python train.py --model="image classifier" --patch_size=[2, 2] --residual_init="zero_last" --lr=0.00075 --beta1=0.85 --eps=1e-10 --cautious_weight_decay=true --batch_size=64
Rows from block 12 of a small image classifier, named by matrix and row number. Rows with one number belong to one neuron. Each number is 128 + 24 x the weight over its row's rms, rounded and kept within 0 to 255. All counts start at 0.
After each neuron's rows are labels from the 100 images, of 14976, where the neuron reaches its highest value: "top examples" is what is common among them. Only what is clearly more common there than usual is listed. The data: close-ups of made-up surfaces with and without defects. In brackets: how many of the 100.
# fc1: MLP up (model.blocks.12.mlp.fc1.weight, 3072x768), inputs 172-257
# fc2: MLP down (model.blocks.12.mlp.fc2.weight, 768x3072, transposed), outputs 172-257

fc1.469 [175 139 105 115 135 135  90 178 116 122  94 140 145 160 124 124 133 122 139 146 172 168 109 139 123 139 124 126 162  95 127 134  95 146  94 132 134 135 162 115 146 156 151 116 174 101 150 141 136 146  98 106 108 146 126  88 130 105  92  66  95 122 108 151 134 146 156 126 121 140 112 144 101 106 108 140 120 149 144 120 113 109 141 126 109 144]
fc2.469 [101 125  99 106 132  98 156  99 103 198 138 115 122 159 126 135 112 151 181 102 141 130 111 110 107 134 127 152 100 125  93 144 111 113 153 123 122 120  87 149 118 179 141 103 151  95 130 128 100 162  89 161 105  89 142 105 151 136 130 146 139 141 142 129 139 113 124 145 136 167  86 122 121 138 125 138 139 101  90 103 132 163 159 107 158 132]
top examples: leather (100); specks (35); scratch (28)

fc1.524 [155 155 125 111 134 134 114 122 135 123 132 134 113 126 123 148 127 130 130 149 124 164 156  48 147 165 111 134 156  87  81  87 103 145 134 139 104 130 124 114 105 110 144  83 165 117 166 139  84 149 139  69 161 174  96 115 105 130 121 131 109 125 167 126 138  99 143 152 136 182 109 135  88 130 105 119 147 147 144  94 129 135 112 140 208 175]
fc2.524 [148 140 137 149 113 194 137 132 154 140 149  97 103 113 158 100 210 120 134  89 117  91 109 120 160  89 127 126 157  97 115 104 131 128 124 118 161 160 160  73  94 114 126 147  98 103 128 125 143 125  76 133 161 139 129 108  97 150 116 151 137 134 135  82  99 137 111 161  97 147 104 189  88 129 129  57 117 139 171 117 164 109 132 140 108 150]
top examples: carpet (100); specks (41)

fc1.372 [141 109 106 105 139 126 117 108 174 156 142 122 101 129 113 122 119 114 144 165 160 141 184 116 135 122 168 115 146  81 140  87 149 174 142 142 128 114 136 141 144 135 148 125 129  90 142 152 135 139 118 123 119 137 139 156 155 115 155  73  97 160 159 124 124 167 151 132 124 136 105 181 101 147  67 122 134 217 139 116 120 120 148 148 162 136]
fc2.372 [101 125 110 116 119 148 136 121 143 186 201 151 112 107 169 134 155 109 138  80 137 126 118 130 135 137 134 118 145 123 113 134 139 157 141 128 141 151 141 100 125 107 151 141 138 111 124 103 133 132 109 160 139 153 133 106 130 115 141 146 122 128 112  92 125 120 130 143 120 155  98 154  85 140 139  83 115 158 140 107 124 106 132 123 150 160]
top examples: carpet (44); brushed metal (31)

fc1.73 [177 109  93 118 157 124 135 148 140 141  86 165 117 104 148 135 117 135 117 152 107 178 122 164 117 133 110 106 123 107 169 118 129 158 100 164  86 122 121 131 110 139 159 107 163 127 148 118 127 115 127 143 117 136  90 133  96  97 141 101 100 131 144 129 125 147 142 101 120 121 130 141 101 152 109 142 127 101 128 191 128 118 160 109 168 110]
fc2.73 [109 138 101 138 142 125 128 108  89 197 165 128 151 155 131 129 135 159 176 134 153 142 111  90  80 136 127 156 126 139 100 137 123 124 137 119 137 106 119 130  99 138 153  98 143  87 151 124 103 152 123 144 100 108 136 113 140 135 157 143 120 146 124 123 148 132 135 136 144 163  89 152 131 129 112 125 134 140 127 118 125 172 172 127 148 128]
top examples: leather (94); scratch (52)

fc1.397 [163 176  99 113 143 109  89 154 143 119  80 134 143 129 166 131 113 128 104 121 119 116 111  96 125 132 151 123 157  86 102 132 115 147 118 111 105 138 133 170 123 126 116  63 171 137 154 158 124 121 136 104 169 150 121 107 107 134 129 121  79  82 102 148 166 143 136 130 102 139 130 114 107 149  78 119 154 121 162 145 100 107 144 122 126 170]
fc2.397 [126 126  92 110 128 122 163 133 133 160 175 152 134  79 131 101 113 147 123 112 135  97 119 111 132 119 133 117 129 122 131 127 130 120 118  86 132 173 125 108 129 119 201 114 123 109  98 109 171 124  93 134 152 158 118 149 131 141 103 151 124 174 134  96 102 120 121 162 121 123  84 148 128  89 158 169 144 125 126 101 152 111 160 146 104 128]
top examples: carpet (95); specks (40)

fc1.253 [144 160  71 117 155 104 131 109 138 135 112 159 120 143 137 157 108 131 122 139 175 160 175  78 158 151 131 105 164  96 126 104 118 168 106 158  91 111 149 153 104 125 166  82 143 136 173 127 127 136 133  92 119 145  96  86 137 109 101  70  61 119 125 125 154 187 149 121 124 129 116 163 112 111 119 106 168 169 156 160 131 103 123 120 134 139]
fc2.253 [102 142  99 101 133  84 158 114 109 210 187 162 131 107 163 130 117 160 156 100 146 127 105 103 102 150 107 148 130 114 124 143 132 137 118 110 130 146 106 119 110 148 156 100 158  74 113  83 119 135  88 141 127 113 132 115 125 153 116 139  98 153 141 122 113 141 113 154 129 136  82 177  99 132 127 142 139 127 122  95 151 148 154 130 135 139]
top examples: leather (76); specks (37); scratch (31)

fc1.108 [152  96 106  99 153 131 119 124 144 158 137 131 159  92 108 154  90 153 126 105 118 122 137 101 157 158 109 143 156  65 107 147 148 156 101 156 114 126 114 164  84 145 161  76 153 108 138 129 123 119 147  89 143 114 117 114 116 154 138 127 114 108 114 114 155 175 144 116 153  93  86 116 158 120 155 124 150 107 120 171  95 126 115 101 127  91]
fc2.108 [150 125 143 135 106 151 114 148 200 115 106  73 109 128 166 111 152 103 135 107 106 125 139 158 175 111 133 132 156 113 142 103 157 136 146 150 124 154 128  94  74 104 128 177 107 168 171 128 131 143 136 119 131 150 113 122 101 124 124 120 146 127 112 110 105 105 115 135  89 121 113 121  98 154 141 114 123 170 159 137 142 105  88 133 115 168]
top examples: leather (100)

fc1.678 [176 124  99 131 143  87  86 118 163 119  98 140 133 110 121 127  87 116 154 143 159 130 149 117 114 137 129 170 133 100 153  95  98 153 127 155 123 148 127 132 104  95 124 166 174  81 143 163  65 129  86 125 178 162 112 122 117 110 103 119  98 126 127 124 128 134 177 112 110 124 122 156 126 150  91 114 133 134 178 155 137 112 144 133 133 126]
fc2.678 [125 128  87  95 106 133 188  97 127 159 182 125 125 150 127 117 115 128 139  90 155 109 132 142 156 121 106 125 132 103  88 166 154 140 114 104 150 154 155  98 139 163 146 148  96 107 138 111 138 121  85 139 120 136 146 140 147 144 139 140 123 120 173 103 114 104 112 127 103 158 118 137 108 107 113 123 131 120  83  93 111 110 153 125 181 116]
top examples: woven cloth (96); specks (35); scratch (29)

fc1.68 [130 140 125  78 124 106 112 124 163 153 113 145 148 180 157 149  85 126 129 169 164 148  81 151 126 127  94 125 140 106 174 120  86 139  86 131 116 135 216 106  97 121 152 103 149  98 160 150 123 112 109 120 158 153 135 149 100 135 129 112 136 123 140 135 105 137 175 108 113 160  98 152 102 132 118 114 150 143 115 164 101 136 173 114 150 178]
fc2.68 [150 112 155 123  92 146 127 139 101  97  92 108 109 156 140 147 138  94 143 170 127 122 130 158 147 124  97 120 143 152 122 132 146 154 114 134 106 145 123 132 136 132 108 167 105 137 140 156 113 144 145  98  94 127 144 181 135 126 193  89 155 114 156 129 123 108 104  93 136 150 163 106 166 149  95  99  98 137 119 109  92 109 155 113 190 118]
top examples: wire mesh (100)

fc1.426 [178 160 161 127 129 122 105 119 168 142  80 177 150 136 150 142 112 147 113 156 108 161  88 108 113 150  91 137 138 109 100 119 141 115 118 128  96 156 149 114 125 130 155 143 152  86 182 146  97 121 149 125 124 123 138  99  91 111 125 139 150  98 104 106 125 120 114 122 120 119 125 142  73 101 127 102 134 159 152 122 115  99 147 146 110 133]
fc2.426 [126 125 152 119 111 100 139 155 132  47 108 165 123 142  95 109 126 127 132 134 139 136 160 117 126 142 105 154 143 197 163 135 136 134 124 163  99  97 158 142 163 132 118 142 125 144 155 161 132 144 134 147  90  94 123 145 112 145 159 102 108 110 124 179 143 143 113  99 146 145 151  74 121 174 128 126 123 134 138 186 120 160 120 107 114 139]
top examples: wire mesh (100)

fc1.112 [131 159  95 101 142 135  91 149 185  88  79 135 137  88 210  97 132 129 107 157 142 155 115  46 159 133 135 161 130 116  71 100 140 144 132 142 140 126 155 131 124 117 141  97 166 122 153 146 121 137 133  78 128 179 156 130 132 132 146 116  91  63 126 176 120 134 163 132  86 120 156 122  75  88 115 122 161 161 150 144 105  93 146 149 111 188]
fc2.112 [110 136 133 108 142 126 147  95  98 156 144 160 150 116 121 114 127 129 134 138 113 120 137 118 101 154 150 136 158 132 124 134 118 124 125 104 129 156  94 110 110 123 176 103 176  94 107 107 118 149  89 140 118  98 104 126 124 155 120 140 102 162 138 124 102 119 137 144 108 109  88 137  84 126 159 154 157  99 126 101 170 112 169 144 125 144]
top examples: carpet (94); specks (34)

fc1.657 [164 118 124 106 150 123 112 143 141 118 109 127 111  94 172 137 141 122 158 125 143 122 158  49 147 114 120 130 143  72 154 138 127 113 122 114 105 114 143 103 160 120 158 121 123 127 126 153 103 114 141  52 154 129  86 128 132 123  97 121 111 125 114 128  97 123 147 112 115 115 106 132 111 173 122 105  71 134 130 131 111 123 159 128 127 142]
fc2.657 [157 127 133 139  93 155 128 156 131  95 121 121 118  94 143  87 110 125  97 104 112 127 120  79 129 104 126 121 118 114 146 115 152 128 124 129 141 124 156 120 141 133 122 124  82  86 127 138 157  90 149  86 161 151  92 133 113 152 126  99 132 135  94 122 126 159  86 118 117 102 171 142 121 104 123 134  90 153 163 140 132 103 121 137  88 126]
top examples: wood (100); specks (40)

fc1.285 [150 153  98 138 152 101  93 150 154 132 119 133 110 137 140 175 123 129 145 107 136 169 144 139 133 123 101 153 122 118  98 102 120 120 110  92 140 147 153 118 146 108 190 159 138  98 147 167  82 110 100 126  95 148 101  86 116  97 132 116 119  85 115  74 119 138 132 105 136 151 107 162  76 134  81 117 131 153 142 139 134 113 180 151 147 132]
fc2.285 [110 116 113 124 172  88 132 166 143 111 171 151 151  99 110 126  91 159  77 151 144 144 122 138 133 137 134 103 100 140 181 127 129 151 118 109 105 118 100 161 151 137 125  98 136 127  59 154 171 109 139 126 148 162 159 138 131 107  91 154 102 147  90 139 126 147 135 115 156  90 117 114 166 121 192 160 154 104 136 101 123 156 104 114  76  93]
top examples: carpet (99)

fc1.276 [161 113 124 122 152 149 113 145  92 114 122 152 145 121 107 133 127 120 107 192 158 136 119 133 122 147 103 143 164 143 116 157 113 122  98 154 118 118 111 109 115 140 155 121 178 105 161 163 145 118 122 137 140 138 160 106 116 148 126 119  74 105 124 109 111 155 139 127 117 117  70 140  96 124 152 161 100 129 144 138 129 120 141 146 139 146]
fc2.276 [138 108  65 120 118 111 147 141 104 159 144 145 109 113 118 101  73 158 129 121 144 143 101  92 115 122 117 145 115 113 130 157 161 148 128 128  90 134 102 170 150 171 171  92 129 117 101 139 133 101 131 125 127 142 117 127 114 120 115 102 117 153 101 140 135 113  93 119 136 140 132 138 125 120 143 177 144 128  91 142  80 153 145 140 105 140]
top examples: wood (100)

fc1.529 [135 166 118 111 159  97 106 159 140 106 118 199 135 135 138 135 102 140  99 147 133 118 162 108 172 136 104 153 138 110 119  96 151 110 100 101 163 146 154 134  99 130 147 104 168 117 156 186 122 135 137 129 125 145 127 109 128 131 134 112 137  99  63 146 118 167 148 143 135 144  64 127  90 110 117 111 130 144 153 145 102 105 146 109 103 162]
fc2.529 [144 110 139 118 133 110 140 158  96 106 107 206 103 116  92 130  95 156  96 159 105 146 133 120 113 162 126 144 158 154 161 173 133 124 123 103  92 142  85 152 188 121 174 110 157 127  98 139 135  90 136 121 110 125 105 151 105 153 143 102  85 129 101 153  93 132 119 103 147 107 124 142 144 142 153 183 149 122 133 114 115 134 123 134  97 116]
top examples: carpet (46); specks (40)

fc1.75 [139 120 105 104 148 145 123 123 110 127 151 213 152 138 108 142 108 124  96 134 138 142 146 121 110 164 139 132 128 114 192 114 134 114 104 197 144  99 121 112  93 132 183 154 148 120 173 113 103 123 111 130 149 167 136  94 152 165 144 136 105 142 122  85 149 183 152 154 167 142 130 134 120 156 137 119 125 130 178 140 136 116 140 152 149 110]
fc2.75 [139 114 111 101 121 102 117 141 103 128 122 168 134 147  98 130 114 146 121 176 152 161 137 118 114 151  91 153 143 150 129 160 144 162 127 123  70 113 109 155 167 161 149 107 133 128 108 128 116 131 147 132  93 120 119 141  99 127 163  84  96 117 124 153 126 120  82  75 146 163 127 138 167 155 115 154 133 131 121 150  86 146 146 121 153 122]
top examples: wire mesh (100)

fc1.739 [154 126 140 113 127  92  69 128 105 112 126 136 133 130 168 129 102 132 112 120 120 141 140 109 106 128  98 102 128  87 134 135 106 107 112 106  71 129 100 120 138 117 127 103 136  69 178 175 144 130 116 132 147 126  90  95 100  71 139 119 110 105  92  99 141 102 103 106 100 165 136 197  92 118 111 121 145 133 106 112  88 120 165 142 186 128]
fc2.739 [145 119 119 130 155 142 118  98 154 114 140 139 145 127 129  88 143  88  86 122 121 136  90 124 133 121 136 114 157 175 100 105 156 178 105 119  98 101 105 152 123 152 135 171 118 105 105 147 144 140 115 148 137 157 125 112 125  87 146 130 113 120 134 124 158 113  95 114 128 165 112 109 129 150 125 118 131  92 136 174  81  88 148 105 114 100]
top examples: woven cloth (50); tiles (39); scratch (32)